{
  "model": "segmentation model",
  "dataset": "drawn branching plants",
  "train_examples": 145000,
  "image_size": 48,
  "crop_scale_min": 1,
  "horizontal_flip": false,
  "translate": 0.06,
  "num_classes": 4,
  "output_stride": 8,
  "arch": "vit",
  "norm": "rmsnorm",
  "norm_position": "pre",
  "activation": "swiglu",
  "mlp_ratio": 4,
  "head_dim": 64,
  "fused_qkv": true,
  "bias": "none",
  "qk_norm": false,
  "layer_scale_init": 0.01,
  "parallel_block": false,
  "inner_norm": false,
  "patch_size": [8, 8],
  "conv_stem": false,
  "layers": 6,
  "width": 384,
  "positions": "learned",
  "init": "trunc_normal_002",
  "residual_init": "scaled_by_depth",
  "optimizer": "muon",
  "muon_scale": "match_rms_adamw",
  "lr": 0.0033,
  "momentum": 0.9,
  "nesterov": false,
  "orthogonalizer": "newton_schulz_5",
  "adamw_lr_other_params": 0.002,
  "grad_clip": 3.0,
  "steps": 20100,
  "batch_size": 256,
  "epochs": 35.5,
  "lr_schedule": "linear",
  "final_lr_fraction": 0,
  "warmup_steps": 1000,
  "weight_decay": 0.0,
  "adamw_weight_decay_other_params": 0.01
}
Rows from block 3 of a small segmentation model, named by matrix and row number. Rows with one number belong to one neuron. Each number is 50 + 10 x the weight over its row's rms, rounded and kept within 0 to 99. All counts start at 0. After the name is the row's rms in percent of the matrix's.
After each neuron's rows are labels from the 100 images, of 14848, where the neuron reaches its largest size: "peak on" is the class under the peak. Only what is clearly more common there than usual is listed. The data: drawn branching plants.
# gate: MLP gate (model.blocks.3.mlp.gate.weight, 1536x384), inputs 0-63
# fc1: MLP up (model.blocks.3.mlp.fc1.weight, 1536x384), inputs 0-63
# fc2: MLP down (model.blocks.3.mlp.fc2.weight, 384x1536, transposed), outputs 0-63

gate.86 128:62 47 59 43 37 47 44 68 47 79 43 37 48 53 62 53 56 37 48 50 60 58 45 41 42 59 62 52 52 37 52 51 47 40 65 40 52 54 47 47 28 53 52 45 32 43 66 57 33 50 52 52 35 37 45 44 49 52 62 46 44 67 63 34
fc1.86 133:43 51 57 58 43 66 40 71 37 47 46 69 73 59 55 59 44 50 69 60 48 64 59 50 63 54 49 55 60 59 42 55 54 52 50 48 52 59 57 34 69 53 32 62 49 58 51 37 58 47 44 56 52 50 45 50 54 47 54 35 34 65 44 58
fc2.86 115:65 52 61 30 53 41 70 54 48 34 68 51 58 51 40 59 64 53 53 42 52 50 48 28 41 61 38 52 60 44 56 42 53 55 50 45 37 58 50 59 49 59 55 44 37 52 54 44 51 59 66 40 54 46 47 58 41 46 53 42 46 60 45 69
peak on: ground

gate.137 111:54 47 63 48 60 47 47 45 55 49 44 42 45 54 40 58 43 65 60 39 59 62 62 64 44 53 50 49 46 52 43 33 44 50 46 53 38 44 49 61 31 62 63 75 52 48 58 36 37 67 54 36 34 49 48 21 46 50 30 42 50 58 51 41
fc1.137 114:50 49 28 49 44 49 51 48 47 54 45 61 40 43 48 43 34 50 40 58 44 30 47 31 73 62 46 51 40 40 50 55 55 56 49 59 51 53 50 44 56 57 41 27 57 48 41 41 63 50 45 42 62 47 54 83 39 54 67 47 44 39 66 63
fc2.137 112:53 38 50 53 62 46 36 53 46 60 56 47 72 46 56 56 48 49 59 49 57 48 48 52 41 46 74 53 49 73 65 55 42 45 49 66 38 45 32 37 31 61 32 67 31 52 53 52 43 51 45 62 37 38 17 43 35 40 42 51 46 51 51 39
peak on: ground

gate.575 139:37 45 53 38 51 47 39 51 44 62 46 61 59 56 36 55 47 44 55 38 49 53 47 62 53 41 53 35 52 42 47 45 43 42 56 44 60 47 51 41 37 47 58 48 60 55 44 53 58 55 59 59 55 58 56 56 42 51 44 55 46 56 53 49
fc1.575 145:50 37 47 60 48 57 43 45 55 42 36 27 46 59 50 37 50 40 54 58 53 48 46 60 37 46 57 48 32 55 42 39 52 47 46 60 53 58 65 58 52 65 58 53 34 40 52 36 40 52 60 58 56 48 49 52 40 54 44 61 56 44 37 52
fc2.575 117:58 46 44 61 40 48 48 43 38 32 36 48 36 44 36 62 39 43 44 49 51 43 51 50 48 46 64 42 57 45 46 47 75 54 70 51 44 60 41 52 39 67 45 42 64 55 48 41 66 70 63 58 43 40 57 62 54 39 41 54 40 48 53 56
peak on: foliage

gate.492 014:54 54 60 41 45 29 47 58 52 39 72 51 38 46 57 41 41 41 50 42 52 41 48 66 31 41 41 50 40 61 44 35 49 39 49 33 46 41 46 53 50 53 58 50 71 41 46 50 48 41 49 43 48 64 56 36 57 38 47 55 39 61 59 45
fc1.492 012:54 55 28 56 55 53 61 56 33 22 48 57 47 49 41 57 50 50 44 46 50 60 50 66 44 63 58 39 48 72 48 51 81 57 38 62 62 52 41 36 52 43 45 48 52 62 57 48 44 40 63 56 57 37 47 48 39 58 48 53 57 79 55 40
fc2.492 010:52 57 51 44 61 59 50 42 46 33 24 67 39 52 50 54 50 48 53 44 48 38 37 66 50 48 48 50 56 36 60 41 70 41 61 58 36 56 57 62 47 40 47 56 44 55 55 54 49 63 64 50 44 56 49 49 66 50 38 67 51 47 55 70
peak on: foliage

gate.32 055:48 34 63 43 48 39 25 52 61 55 46 78 55 53 44 37 46 46 44 56 45 46 40 57 60 45 50 25 47 59 52 66 57 45 46 42 43 57 35 50 47 38 62 55 40 37 44 54 44 58 47 36 36 52 58 47 55 46 40 52 47 52 65 57
fc1.32 052:47 57 43 44 49 57 49 38 64 61 44 45 59 44 50 47 59 52 48 59 59 41 43 50 54 53 46 51 52 14 43 55 50 46 31 60 58 46 40 65 53 69 71 40 52 28 46 24 44 47 64 43 52 42 41 60 57 61 35 53 35 56 67 47
fc2.32 049:67 59 67 39 68 73 51 55 52 55 73 55 57 48 44 66 46 55 57 59 43 64 56 65 50 52 44 32 44 65 64 55 48 59 47 53 48 64 69 51 46 44 41 54 38 52 34 61 51 58 43 69 38 54 56 56 61 47 59 63 55 46 48 57
peak on: ground

gate.62 152:49 56 63 43 52 41 58 67 21 51 45 40 48 55 39 60 65 68 50 45 31 45 46 50 53 32 48 64 43 47 42 50 39 25 67 56 59 63 50 30 56 45 63 47 50 51 44 53 62 54 47 61 36 49 46 44 53 53 44 54 53 53 39 46
fc1.62 155:49 59 77 62 53 49 59 66 51 40 54 52 42 42 47 62 52 70 56 57 49 50 49 54 61 33 45 51 40 42 61 36 57 40 68 62 58 43 57 44 62 60 43 54 47 61 61 57 40 48 70 57 44 55 22 56 48 74 55 58 36 44 45 55
fc2.62 119:57 59 50 30 37 47 57 60 57 54 46 49 48 53 43 23 37 52 62 58 69 36 38 57 47 50 47 45 48 56 58 46 50 68 32 49 41 49 54 40 65 61 45 47 67 42 63 38 52 61 48 47 38 52 72 62 64 39 49 48 34 36 49 51
peak on: foliage